python train.py --train_examples=195000 --norm_position="sandwich" --layer_scale_init=0.1 --patch_size=[4, 4] --pooling="mean" --optimizer="soap" --ema_decay=0.999 --steps=11800
Rows from block 2 of a small image classifier, named by matrix and row number. Rows with one number belong to one neuron. Each number is 128 + 32 x the weight over its row's rms, rounded and kept within 0 to 255. All counts start at 0.
After each neuron's rows are labels from the 100 images, of 14976, where the neuron reaches its highest value: "peak on" is the class under the peak. Only what is clearly more common there than usual is listed. The data: made-up ball-and-stick molecule models.
# fc1: MLP up (model.blocks.2.mlp.fc1.weight, 768x256), inputs 86-171
# fc2: MLP down (model.blocks.2.mlp.fc2.weight, 256x768, transposed), outputs 86-171

fc1.420 [131 170 150 145 165 151  60 159 141  91 100 105 163 143 102  83 113 143  89  93 131 129 104 137 104 121 218 129 134  81 100 111 134 137 124 147 115 135 120  95 104 106 170 155 141 120 138 173 155 150 124 157  93 176 137 132 195 139 127 140 208 132 172  76  94  99  96 133  97 106 126 173  91 155 126 161  46 130  91  93 132 105 107 125 108 114]
fc2.420 [152 138 155 115 154 132  94 126 150 155 133 134 131 100 177 101  91 146 115 129 168 100 152 115 155 182 114 110 127 183 119 160 110 146 145 144 116 148 155  77 158 143 111 113 134  84 111 159  84 162 170 174 132  97 149 157 169  94 128 113  96  66  71 231 188 131 114 105 127  58 132  90 112 126 187 146 162 102 165 151 163 122 184 175 146 143]
peak on: white ball

fc1.223 [ 98 130 125 147  78  80 132  93  94 160 105 160 132 133 123 107  96 122 115 194 170  93 126 116 135 116 118 118 140 136 210 124 133 146  73 161 164 184 185 132 137 192 145 113 104 208 112 117 112 117 104 118 106 107 108 104 168 159 163 154 175 176 117 197  89  80 101 127 139 106 114  55  93 147 161 104 155 127 105  97  88 112 132 143 110 131]
fc2.223 [130 102 112  98 147 158 169 144 156 108  66 180 118 149 134 126 119 154 149  52 107 151 152 104  91  83 131  97 156  66  66 152 148 140 172 111 138 163  77  96 166  73 152 123 142 106  90 139 104 137 140 131 157 127 176 147  94 139 144 147 120 145 148 145 140 237 120 133 133 175 126 129 168 143 121 147 153 110 134 195 107 114  60 102 126  96]
peak on: blue ball

fc1.359 [121 128 135 138 136 101 160 117 131  82 145 137 173 133 101 143 185 132  86 157 123  37  92 154 124 153  98 132 150  81 116  88 137  98 131  92 178 105  94 153 104  87 165 117  58 142 149 144  95 172 123 146 171 100 170 116 122 127  90 166 107 112 110 118 149 110 108  96 144 150  40 157 115  94 124 134  96 202 134  38 119 132 158  82  96 174]
fc2.359 [163 101 147 101 106 174 109 147 199 147 124  58 144 100 149 115  66 146 188 114  91 127 179 135 118  43 116 120  97 142  97 134 150 144 163 160 113 118 202 125 164 144 116 127 183  92  73  82 129 144  65 123  52 149 132 163 129 133 160 141 117 158  78 119 119 166  98 148 148 126 183  86 120 131 105 137 129 130 129 180 159 100  91 146  98 123]
peak on: blue ball

fc1.376 [104 160 124  76 116 107 106  70 208 152 133 125 113 108 128 104 115 178 141 108  95 157 168 153 137 145 199 158 167 126 146 170 124 119 104 118 169 143 142 123 124  88  98 139  80 124 147 173 105 120 158 107 140 101 177 115 125 136 117 166  98 157  85 137  88 104  88 177 105 179 121 175 193 129 127 175 137 108  75 118 145 119 129 141 168 111]
fc2.376 [155 111 129  98 147 184 103 184 130 156 164 122 134  80 159  83 120 149 132 141 166 139 127 111 175  95 143 106 137  64 121 116 126 152 117 196 140 110 110 135 149 145 176 139 102 131 122 118  93 125 119 150 144 134 123  95 141  98 129 117 125  97 196 122 171 140 163 144 134  69 168 106  36 158 133  88  84 153 198  70 164 145  62 129 147 146]
peak on: green ball

fc1.24 [128 101 146 195 124 154 106 145  96  96 116  35 143 104 147 124 148  90  83 129 105 127 129  81 100 161  99 161 138 126  48 151 110 109 107 123 179 111 139 117  90 117 101 149 166  77 109 115  87 119  77 125 113 130 233 159 144 106 121 123  88 181 102 141  59 115 153 129 141 165  86 175  85 174 108 102 143 127 130 118 140 108 124 131 163  85]
fc2.24 [139 133 164 127 178 120 145 123 112 131 160 117  77 129 107 150 126 122 187 208 127 160  33 131 133 111 134  84 118 132 129 155 175 113 154 118 109 131 136 121 188 127 213 152 125 109 141 128  84 174 128  85  92  84  93 129 181 138 112 121 182 126 116 140 172 115 117 153  30 150 183 109 174 131 101 129 175 121  32 130 116 145 127 161 131 159]
peak on: blue ball

fc1.559 [127  96 109  65 157 169 133 153 122 167 156 100 149 139 128 149  91  87 109 135  75  82 143 205 179 129  96 147 186 155 136 117 152 118  81  96 109 183 109 120 133 129  82  90 134 173  71 174 203  85 124 178 150 165 144  91 159 193 132 141  79 135 150 135  86 182 161  93 131 104  66 150 108 135  57 112  58 108 136 102 137 120 175 148 207  96]
fc2.559 [128 131 110 151 103 151 183 145 137  98 151 113 169  56 130 104 137 117  97  76 124 104 182 132 151 119 121 117 160 133 135 109 115 137 173 102 121  97 109 177 104 129 100 142 143  71 125 142 138 150 119 122 150 102 127  87  94 134 178  48 121 120 146 130 197  93 131 153 148 152 150  90 134 102 119 128  96 101 150  96 144 101 143 101 112 131]
peak on: red ball

fc1.74 [ 81 155 103 140 165 144  64 142  90 171 121 157 121 104 165 110 138 147 180  95 110 171 182 113  76  79 159 128 113 152 139 108 104 121 153 133 162 119 156  86  87  83 134 176 137 112 113 210 106 123 175 137 141 125 108 115 176 122 105 122  55 119 125 137 146 107  79  98 125  90 114  82  59  90 115 156  88 142 105  57 119 156 110 153 128  99]
fc2.74 [156 127 136 130 103  99 127 194 145  94 137 120 123 127  45 130 180 171  90  84  85  87 119 180 132 107  99 122 122  90  80 124 163 138  72 161 100  93 115 168 138  46 177 121 116 195 117 113 128 130 133 107 137 161 181 134 119 141 143 100 181 194 102 166 150 166 124 181 120 157 142 192 180 184 138 164 153  52 138 179 106  47 108  89 122 137]
peak on: green ball

fc1.736 [125  84 142 114  87 132  65 122 130 147 173  43 177 139 114 138 147  50 154 144 129 156 157 115 109 121 127 133  96 144 119  69 143 132 131 118  67 119 123 118 112 176  94  95 149  83  88 125  80 171 113 172 124 138 140 105 160 120 127  53 153 138 135  92 131 101 108 136 109 171 155 148 162  73 124  69 140 209  87 106 109 155 118 158 153 158]
fc2.736 [120 162 157 101 161 106 108 111 198 112 125 204  60 121  87 149 129 121  83  91 154  98 114 145 127 131 232 133 175  99 109 158 133 127 115 131 154 165 130 155 134 144 157 174 140 134 185 124 143 103  95 109 179 135  74 112 117  82 125 162  82 161 173 144  78 122 192 127 139 127 128 153 106  81 129 127  69 158 198 142 155  78 186 136 106 126]
peak on: blue ball

fc1.582 [139 120 113 116 188 114  81 190 153 135 108 158 168 105 138 170  95 157  96 130  77 141 135 116  61 131 144 144 120 131 160 145 107  91 123 171 120 122 158 148 126 184 117 116  98  93 151 151 137 144  76  82 174 103 173  98 102 134 139 144 135 120 169 110 118 167  98  92 110 139 108 172 118 160 184 175 150  75 103 160 173 142 119  94  78 111]
fc2.582 [131 120 115 141  61 130 153  68 170 133 120  74 172 139  91 133 113 157 105  97 142  93 135  85 154 215 123 187  90 124 112 175 130 129 155 148 120 129 151 125  88 133 184  84 114 125 123 115  67 148 191 143  52 145 109 109 147  86 156 161 155 161  66 123 160 109 128 177 132  84 111  82 108  93 180 148  92 169 124  93 140 139 181 112 184 118]
peak on: white ball; grey ball

fc1.628 [127 161  95  81 149 145  89 176 125 150 151  87 131 142 110 126  97 131  64 164 171 150  71  95 178 106 107 138 136 114 121 122 130 109 164 128  93 158 127 121 187 144 113 147 148 156  96  83 163  94 156 157 129 144 115 184 121 183  92 145 111  84  84 129 126 108 135 137 142 155 144 113  75 172 109 120 132 116 131 123 122 134 155 153 151  60]
fc2.628 [142 140 160 140 101  90 120 113 107 119 108 151 164  98 142 141 112 102 136 134  97  69 177 166 114 101 160 118 204 100  78 169 119 155 115 138 157  99 138 128 143 120 166 112 154  78 133 163  70 167  98 115 145 132 183  87 149 157 171 113 118 116 115 125 147 166 149 104 184 139 107 103 103  94 147 116 104 115 118 134 137 173 128  56 107 160]
peak on: red ball

fc1.206 [130 150 121 135 131 143 146 143 125 175 162 112 114  79 128 166  90 113 123 138 151 132 142 120  85  96 141  93 135 122 128 118 160 131 118 114 119 140 179 110 123 103 164  73 109 163  90 165 107 123 130 111 159 156 140  76 161 143  95 115 145 123 142 132 107 156 187 132 168 167  71 113 180 119 111 110 110 120  93  77 132 153 139 106 135  71]
fc2.206 [ 94 125 147 137 130 108 118 144 161 108 131 121 140 182  86  62 149 141 152  90 122 109  85 142 199 105  75  95 143 116 116 137 110 138  90 129 113 127 127 184  86 171 124 167 185 137 158 164 155 101 156 133  73 124 124 178 140 143 171  85 106 108  87 110 108  88  76 157 105 128 179 182 116  92 149 162 135  84 102 180  96 128  96 183  94 135]
peak on: blue ball

fc1.48 [105 140 127 141 161 108 154  97 152 135 128 170 104 157 101 162 144 130  69 123 125 132 133  89 147 101 149  85 108  82 117  98 152  98 153 175 123 142 141 123 114  89  76  56 145  99 120  91 161 170 128 113 146 157  71 126 103 120 114 119 117 112 166 148 147 138 103 123 136 122 101 130 165 122 114  88 163 117 152 115 123  87 122  51  72 131]
fc2.48 [107 144 118 119 100 101  71 156 126 116 125 136 155 157 109 134 135 153 187 137 132 134 172 155 151 170 117 154  98 156 123 166 113 177 146 130 171  89 107  99 133 165 152 145 143 142 144 156 105 115 116 128  70 114 133 163 178 102  88 142  91 153  86  70 101 153 160 134 140 150  96 112 103 143 151 150 104 156  81 135 100 153 145 110 192 101]
peak on: grey ball

fc1.336 [149  89 110 102 121 109 138  89 138 128  95 119  90 184 172  55 134  89 110 135 122 140 108 111  97 128 160 136 146  70 135 119 155 169 123  95 136 154 105 111 112 103 215 102 138  81  81 160 125 176 168  97 167 128 151  96  94 180 137 132 120 199 109 143 109 217 110 135 116 213  94 125  93  91 130 163 167 116 107 126 161 125 136 144  63  92]
fc2.336 [ 98 119 171 111 124 118 151 141 160 138 146  87 147  88 140 143 129 130 156 125  95 146 132 162  98 130  97 151 137 193 108 136 128 125 170 130 122 113 179 193 117  89 129  94 126  89 134 122 159 121 137 154  89 112 118 149 148  92  95 164 105  99 125 123 106  62 181 137 128  97 157 131 182 145 162  97  68 154 129  73  94 148  55 137 127 140]
peak on: white ball

fc1.84 [164 107 129 122 149 126 124 144  90 119 113 153  92 170 100  77 142 136 167 124 164 113 119 181 110 109 185  99 126 144 167 107 130 155 167 131 115  92 140 189 115 140 155 158 111 132 132 137 165  83 153 138 171 112 113  64 170 146 141 150 103 165  75 145 152 173 142 181 147 173 153 148  75 196 173 162 165 119 139 136 147 129 113 137 165 130]
fc2.84 [153 153 127 101 160 123 139 135  80 139 105 145 153 236 114 145 144 137 106 163 117 175 140 124  86 132 143 128 150  73 142 152  48 122 146 123 133 112 152  84 101 150  88  72 126 150 140  86 154 172  71 145 110  87 107 125 148 102 113 129  81 141 127  63 117 172  87 195 123 131 164 109 115 101  91 100 125 215 119 159 166 105 122 126 130 127]
peak on: grey ball

fc1.535 [108 111 140 108 151 128  81 188 160 150 143  84 113 122 134  92 122 127 212 113 110  67 162 135 116 108 144 154 184 106 162 125 109 170 102 108 137 136 124 143  86 106  29 148 100 147 184  90 129 179 133 104 167 124 162 139 160 185 126 106 159 116 145 191 138 143  97 138 115  96  92 136 107 163 130 169 146 100 114 125 180 160 138 122  56 115]
fc2.535 [152 142 101 110 127 127 155  93 115 175 120 160 160 128 138 147 125 169  66 127 126 136 131 156 167 165 103 142  53 138 170 161 138  93 136 127 135 165 113 148 165 202 193 132 172 142 103 158 127 131 104 197 150 178 139 127  95  17 132 104 125  94 107  76 101 128 128 117 130  69 160 147 128 115 128 130 124 175 136  71  91 118 154 115 162 146]
peak on: grey ball

fc1.539 [ 99  96 154 141 152 147 135 109 129 124 162 107 105 100 178 112 142 213  63 120 149 137 138 185 134 103 138 163 143 117 133  69 157 129 107  73 141 115 109 146 119 159 118  95  45  71 167 125 146 111 185 127 111 155 127  52 136 138 137  99 126 148  72 144 122 179  93 150 113 156 141 195 174 169 168 203 103 147 122 113 147 147 124 147 113 100]
fc2.539 [194 189 118 123 112 101 139 150 160 172 109  91 121 159 117 125 121 113 187 140 134 151 115 132 148 183  80  90 134 107 114 137  83 119 109 124 130 197 124 136 112 184 170 187 171 222  50 123 131 144 126 139 201 115 159 171  64 111 151 118 138 127 160 134 139  59 108 134 133 144  61  92 120 141 137  92  95 153 136 141 144 122 121  82 136 111]
peak on: red ball

fc1.357 [126 142 122 130 194 155 128 137 108 131 116 163 135 163 133  90 120 203 125 136 109 135 101 114 164 107 103  95 116 185 188  61  86 160 160 153 159 183 112 116 206  84  76 170  67 103 152 165 126 112  85 103 146 183  77 141 145 127 164 155 172 169 139 110 148 169 110 137 177 132 119  42 185 152 154 122  99  96 155  99 145 121 106 124 134 155]
fc2.357 [164  95 147  88 127 115  96 124 139 133 148 130 103 169  86 170 105 131 149 129  86 171 172 144  91 150 121 175 127 101  92 151  60 141 129 153 121 113 111 153  63 151 130  65 170 169 200 129 147  90 172  90  87  73 173  94 178 126 121  84  99  90 149 176  98  98 139 142  93 160 130 219 138  88 130 121 120 138 116 135  85 133 128 128 103 109]
peak on: red ball